{
  "text_encoder_activation": "gelu_tanh",
  "residual_init": "zero_last",
  "grad_clip": 1.0
}
Rows from block 5 of the image encoder of a small contrastive image-text model, named by matrix and row number. Rows with one number within an expert belong to one neuron, the router's apart. Each number is 128 + 32 x the weight over its row's rms, rounded and kept within 0 to 255. All counts start at 0.
Before each expert's rows are labels from the 100 images, of 14848, where the router gives the expert most weight on average: "responds to" is what is common among them; "lies over" is the class under the peak. Only what is clearly more common there than usual is listed. The data: pictures of board games with random positions, seen at a slant. In brackets: how many of the 100.
# router: router (encoder.blocks.5.mlp.router.weight, 4x128), inputs 64-127
# up: expert up (encoder.blocks.5.mlp.up, 4x128x128), inputs 64-127
# down: expert down (encoder.blocks.5.mlp.down, 4x128x128, transposed), outputs 64-127

# expert 1
responds to: nearly full (96); first side has more (91); discs in an upright rack (83)
lies over: board (89)
router.1 [103 111 123  92 141 110 154 140 117 162 189  92  85 157 143  81 128 128 127 118 113 164 113 172 152 163 132 122 109  86 162 180 123 112  85 159 100 162 110 141 175 193 129 183 141 107 142 130  82  79 128  95  74 134 147 130 114 126 128 169 107 104  94 134]
up.15 [ 96 139  84 131 112  78 158 121 146 212 137 160 169 104 146 142 114  78 118  99 108 144 163 134  92 122  76 183  87 138 156 104 147  75 124 116 122  83 122  98 116 141 133 151 109 163 157  98 106 134 203  79 188 121 152 123  86  85 110  92 175  72  94 118]
down.15 [123 102  92  89 101 156 185 142 123 109 147 147 113 128 122 120  83 155 127 157 183 142 114  93 109 110 119 133 158 105 161 104  67  81 156 162 102  88 132 127  87 169 190 111  96 117 170  67 105 102  94 104 132  89 162  65 173 132 141  61 146 178 155  98]
up.16 [130 161 124  89 126 124 132 132 116 138  94  94  98 104 120 117 119 184 113 103  89 144 151  70 129 131 173 183 186 122  73 148 193 100 170 138 115 156 166 107 138 134 129 119  51 138 164 150 138 180 196 154 106 138 132 113 159 115  87  99 114 142 168 172]
down.16 [190 158 108 125 144 108 122  91  98  64 151 190 117 164 152 134 154 159 118 130 150 109 141 121 153  93 138 117 146 123 151 114 120 173  99 133 127 127 181  78  81  80 122  80 191 160 101 138  92 116 176  96  61 110 132  97  92 149 132 148  56 117  79 134]
up.17 [ 52 111 130 101 147 109 172 164 137  99 154 136 178 104  88 167 110 134 171 100 120  96 140 112 163 178  91  95 195 141  96  95 171 129 129 134 175 146 128 121 161 122 155 157 171  84 126 115  41 125 154 113  95 110 137 145  94 146  97 137 141 166 151  84]
down.17 [172 199 102  87 127 139 124 114 112 144 147 172 119 118 150 152 178 172 121 151 118 177  72 135 103 102 146 133 115 139 125 106  81 127 112 148 106  67  90 139 157 131 177 105 109  97 148  85 120 130  37 135  67 121 137  96 151 110 142 155  58 116 205 148]
up.18 [ 71 130 117  91  93 112 112 119  91 172  79  83 158 107 125 129  95 198 107  88 115 127 123 114 161 160 129  92 154 139  84 125 199 116 153 126 167 147 118 133 143 110 131 151 116  89 134 178  60 110 143 131 126 129 140 108 139 151  91 125 130 152 176 109]
down.18 [195 182 126 134 123 121  85 100  86 108 167 193 107 137  52 139 107 174 173 163 166 113 132 135 140 121 129 100 131 125 139  80 165 161 114 137  93 101 172  85 130  98 157 125 162 152 110 110 118  72 105  84  45 133 150  94 115 125 158 119  82 121 163 116]
up.19 [121 150 105 106 157  83 138 147 132 217 149 153 180 133 124 140 115  86 122 112 124 141 147 143  64 121  75 175 102 123 157 103 151 143 101 130  90  56 152 115 122 154 148 151 119 129  99  64 143 122 205 175 170 137 176 152  71 114 135 105 185  69 109 100]
down.19 [131 119 109 103 115 143 188 157 124  99 135 121 135 148 148 125  79 159  91 125 169 131 117  86 114 116 126 127 167 116 182 105  64 120 151 159 129  94 121 102 111 162 172 118 140 138 170  74 102 109  98  96 140  74 136  56 144 130 129 102 159 132 176 119]

# expert 0
responds to: nearly empty (91); discs in an upright rack (50); discs on a green board (50)
lies over: board (100)
router.0 [133  96 141 150 119  86 121 153  91 134 101 132  82 136 110 131 138  97 105 147 214 109 115 165 107 103  90 140 123  92 173 151 130 121  92 134 142  78 128 191 139 152  86 124  82 150 112 120 135 175  48 136 125 193 115 106 132 185 111 143 168 122 106 142]
up.15 [125 139 203 187 143 111 130 156  90 112 134 102 175 137  44  76 138 118 114 172 162 106 184 156 102  75  75 144 158 144  79 125 122 122 115 165 131  87 186 109  91 109 107 169  98 170 115 142 130 138 134 122 174 173 124 113 167 148  50 114 147 127 172 132]
down.15 [119 159 122 148 125 163 149 130 107 123 127 123  85  92 169 114 184 142 141 123 195 131 129 136 161  69 129  97 174 163 104  96 143 102 144 130 113 106 163 142 186 107 178 125  64  70 150  60 112 158 112 163 111 116 129 135 146 159  81  91  46 121 207 177]
up.16 [109 141 179 154 224 130 158 114  80 169 143  79 142 123 120 138 161 122 119 162 127 142 171 186 146  25 156 138 199 120 116 135 101 191 137 169 131  90 173 138 103 146 130  80  93 142 123 157 141 106 124  82 156 125 132 108 125 114 105 118 104 164 161 117]
down.16 [119 138 122 137  69 187 145 136 123  91 167 186 141 107 135 137 146 138 151 163 158 133 121  91  91 136  90 156 120 146 152 121 164  78 146 121  75  80  80 103 133 141 116  90 110  90 142 144 124  97 140 114 102 124 139 123 168 164  35 130 112 152 152 134]
up.17 [ 99 133 178 159 141 128 125 121  82 180 152 118 195 126 144 151 157 131 176 130 141 137 153 175 154  38  97 146 218 136 120 141 107 128 134 164 140  83 111 120 124 113 145 165  91 131 134 156  83 109 114 151 147 120 145 107 119 125 108  76 110 111 184 166]
down.17 [152 184 147 126  97 152 158 112  94  72 143 183 123 114 102 171  76 116 158 174 195 102 103 113 116 137 110  71 172 176 134 126 197  83 170  99  83 136 181 140 160 108 115 128 121  99 125  94  99 100 145 129 112 109 155 116 132 127  41  88 107 118 137 132]
up.18 [117 146 152  90 182 120 147  93 117 142 112 120 112 106 103  62  80 106 138 217 106 126 172  92 139 153 131 174  87 111  79 163 188 108 104 166 181 137 144 117 101 106 141 105 138 141 123 178 172 111 145  95 123 158 122 109 104 122 144  83 151 184 199 133]
down.18 [140 149 129 134 109  92 149 105  90 135 150 149 127  93 147 133 108 125 141 152 225 141  71  99 112 181 122 112 124 117 138 143  39 161 134 141 162 121 100 101  79 129 169 121 154 108 162 115 108  80 120 109 147  70 130 132 137 116 150  95 111 127 125 143]
up.19 [193 104 159  36 107 132 166 127  92 139 122 143 123 132 158 103 103 128  44 137 124 147 123 134 119 163  51 183 112 128 127 162 115 102 160 140 185 154 173 118 104  79 149  63  93 101 188 132 160 126 140 152 106 144 140 127 142 126 113 109 143 134  82 145]
down.19 [105 219 114 173 120  92 125 116 103 151 161 130  82 112 133 186 145 162 204 160 163 110 131 137 125 144 180 100 161 181 120 149  69 119 131  95 113 138 131 122  88 104 117 146  92 141 149 108 109 137 106 103 150 114 134 115 131  91 115 100 117 123 155 163]

# expert 2
responds to: nearly empty (95); digit grid (63); more pieces: equal (42)
lies over: board (96)
router.2 [122 127 134  87 134 139 111 116 142 106  92 182 165  89 118 150  86 121  83 116 150 116  90  64 108 127 174 137 134 222  81  91 131 129 186 128 158 126 159  96 117  64 138  95 123 131 126 117 163 141 166 153 159  86 141 139 157  85 132 150 130 152 118  88]
up.15 [ 74 129 159  79 149  94 148 132 118 205 161 144 135 114 150  46 127 144 136 182 122 155 123 146 147 128 125 131 156 167 154 135 173 134 149 103 110 108 132 128 121 136 118 117  98 161 149 145 150 108 119 131 170 127 129  82 141 145 114  38 127 113 167 155]
down.15 [184 143 128 160 141 153 157  75  77 156 157 143 108 127  58  59 115 123 145  93 166 153 183 158 172 131  95 150 127 137 121  67 150 154  75 159 120 133 110 101  99  83 185 102 149 128 134 109 142  73 128 107 120 159  81 192 130 156  98 112 127 119 136 131]
up.16 [126 194  94 116 158 120 147 188 119 142 107 203 136 125 153  95 132 148 167 111  97 157 121 110 154 124 103  81 201  86 130 104 112 127 161  93  91  39  58 126 141 118 112 129 104 191 133 115 138  91 150  99 202 150 132 144 165 153 142 132  82 157 174 153]
down.16 [164 116 115 169 109 153 129  79 118 126 142 189 126 138 111 203 179 165 123 104 102 141  87 133 127 195 166 150 130 113 118 143  88 163 124 167 154  84 214 128 198 123 130 103 105  85 143 136 169 123  88 171  76 146 112 116 133 119 127 149 165 161  83 112]
up.17 [135 154 149 116 185 129 129 124 137 164 137 128 140  73 109 136 146 160 159 121 149 194 163 120  42 153 105 175 182 147 133 110  26  90 165 116 115 114 153  70 106 141 131  61 130 123 113  93 165  54 144 107 148  96 167 101 139  79 119  81 147 175 157 108]
down.17 [159 154 200 122 110 104 112 147 172  88 103 130 117 101 164 155 138 111  74 127 135 125 176 152 105 160 156  85  86 177 119 106 166 151  94 137 175 141 108 168 229 115  96  79 125  89  89 139 133 172 116 135 103 173 147 210 129 108 155 171 112 145  98  73]
up.18 [126 118 127  98 125 135 151 110  91 116 123 115  50 137 129  68 115  99 109 154 165 127 124 132 129 164 140 125 112 136 147 172 106 147 139 167 146 123 128  74 156 137 106 130 101 185 209 114 159 151 121 128 148 139 142  82 131 168 117 128 107 132 144 147]
down.18 [152 130  69 155  79 171 122 185 130 133 133  97 124  84 117  67 147 145  65 139 164 182 176  91  80 105 108 121 112 143 168 163 112  97 169 121 114  88  99 134 149 154 149 124  63 127 121 150 135  90 120 141 129 130 163 149 167 116 100  96  49 147 130 159]
up.19 [ 61 135 119  92 160  97 105 143 126 202 149 136 143 123 106  74 131 164 143 147 127 134 127 145 137 117  92 143 163 167 140 107 169 155 134 100  85 107 128 172 109 122 139 104 113 124 112 130 106 111 105  80 167 131 132 116 155 156  95  80 150  56 188 122]
down.19 [171 126 139 169 146 124 143 106  49 157 163 166  80 123  79  92 133 124 153  83 186 121 157 166 166 137 128 122 140 119 112  99 113 171  78 161 130 121  90  73 127 108 181 104 157 119 161  99 141  88 139  90 103 148  61 177 104 176  99 150 183 108 167 123]

# expert 3
responds to: stones on a line grid (100); nearly empty (100)
lies over: table (94)
router.3 [138 215 137 181  99 169 121 137 161 135 139 115 162 144 122 139 169 151 201 147  64 127 194 123 137 134  92 127 137 126 110  85 129 142 116  65 103 151 121  63  90 102 149 105 167 109 124 160 126  91 152 133 162 142 115 134 136 141 146  58 123 112 194 140]
up.0 [107  78 148 158 158 111 114 148 134 126 129 124 120 118 133 150 126 109 121 124 142 134 189 138 143 175 176  94 169 135 125 162 125 116 141 145 158 129  93  53 145  91 152 126 112 132 105  99 174 193 131 201 159 165 110 126 189  66 128 149  92 208 146 133]
down.0 [138 113 108 117 115 130 175 104 135 122 117 113 154 120 150 201  98  93 104 135  91 171 111 157 116 183 119 147 159 164  98 141 171  88 131  79 135 133 120 191 135  59  93 128  91  95 154 130 169 134 124 187 117 116 135 126 110  57 104 108 115 109  99 157]
up.1 [ 84 133 204 119 146 119 154 130 122  92 231  98 127 150 174 118 161 146 137 143 128 148 171 172 187 142 143 101 101 115 132 191 169 160 110 166 138 144 106  91 158 132 144 147 175  92 138 133 158  67 136 126  98 136 144 129 154  63  46 113  64 102 168 144]
down.1 [113 129 146 132 137  87 136 123 136 151  95  66 175 128 164 157 114 106 162 120 126 134  91 133 117 134 106 139 101 170 132 179 183 122 128  80 135 166 155 170 142 148  91 106 116 133 106  81 167 123  81 140 170 107 180 154 116  34 101 121 117 118 172 164]
up.2 [127 116 149 139 126 136 180 125 106 121 213 121  93 154 162 171 128 179 167 169 148 117  79 187 164  97 101  99 134 104 116 149 167 134 171 109 127 133 136  77 118 165 134 124 142 121 115 159 105 118 117 105 122  91 109  74 103  89 123 147 107  67 130 210]
down.2 [105 138 159  84 135  78 131 110 137 119  97 109 117 149 218  93 104  92 109 135 121 183 126 133 124  96 131 136  97 123 133 142 140 111 127 100 140 156  90 163 181 179 114  75 143 102 122 114  97 140  67 117 130 125 103 169 148 142  42  91  61 117 149 130]
up.3 [106 124 128 118  94 114 156 104  90 132 195 157 116  86 158 118 177  58 153 152 138  62 143 165 123 102  70  90  74 102 135 142 134 200 104 122 114 120  46 114 134 142 126 146 128 123 141 119  80 162  92  67 155 158 125  85 126 180 127 133 193 100 152  73]
down.3 [124 121 122 125 142 145 159 116 179 109 116 108 166 108 209 145  85 118 140 161  61  74 113 103 138 192  95 162 113 158 144 146 145 176 171 127 136 165 143 162 120 151 109 171 169 105  91 115 153 175 116  54 104 170 131 162 153 194 152 182 126 127  82 120]
up.4 [ 85 135 194 109 149 123 128 141  91  83 185  82 106 137 144  98 160 165 156 158 146 127 167 170 184 127 113 135 114 135 142 174 145 112 124 152 137 148 167  81 119 144  95 201 181 113 149 143 135  73 100  94 115 158 119 120  78 114  26 108  79 105 167 163]
down.4 [121 126 156  94 122 125 130 122 148 135 112  42 189 101 129 111 118 105 155 107  98  97 130 109 132 171  80 152 102 126 157 183 163  79 147  66 156 121 118 159 152 143 127 111 103 130 118 150 175 164 123 151 160 123 187 154 136  64 118 124  96 146 171 142]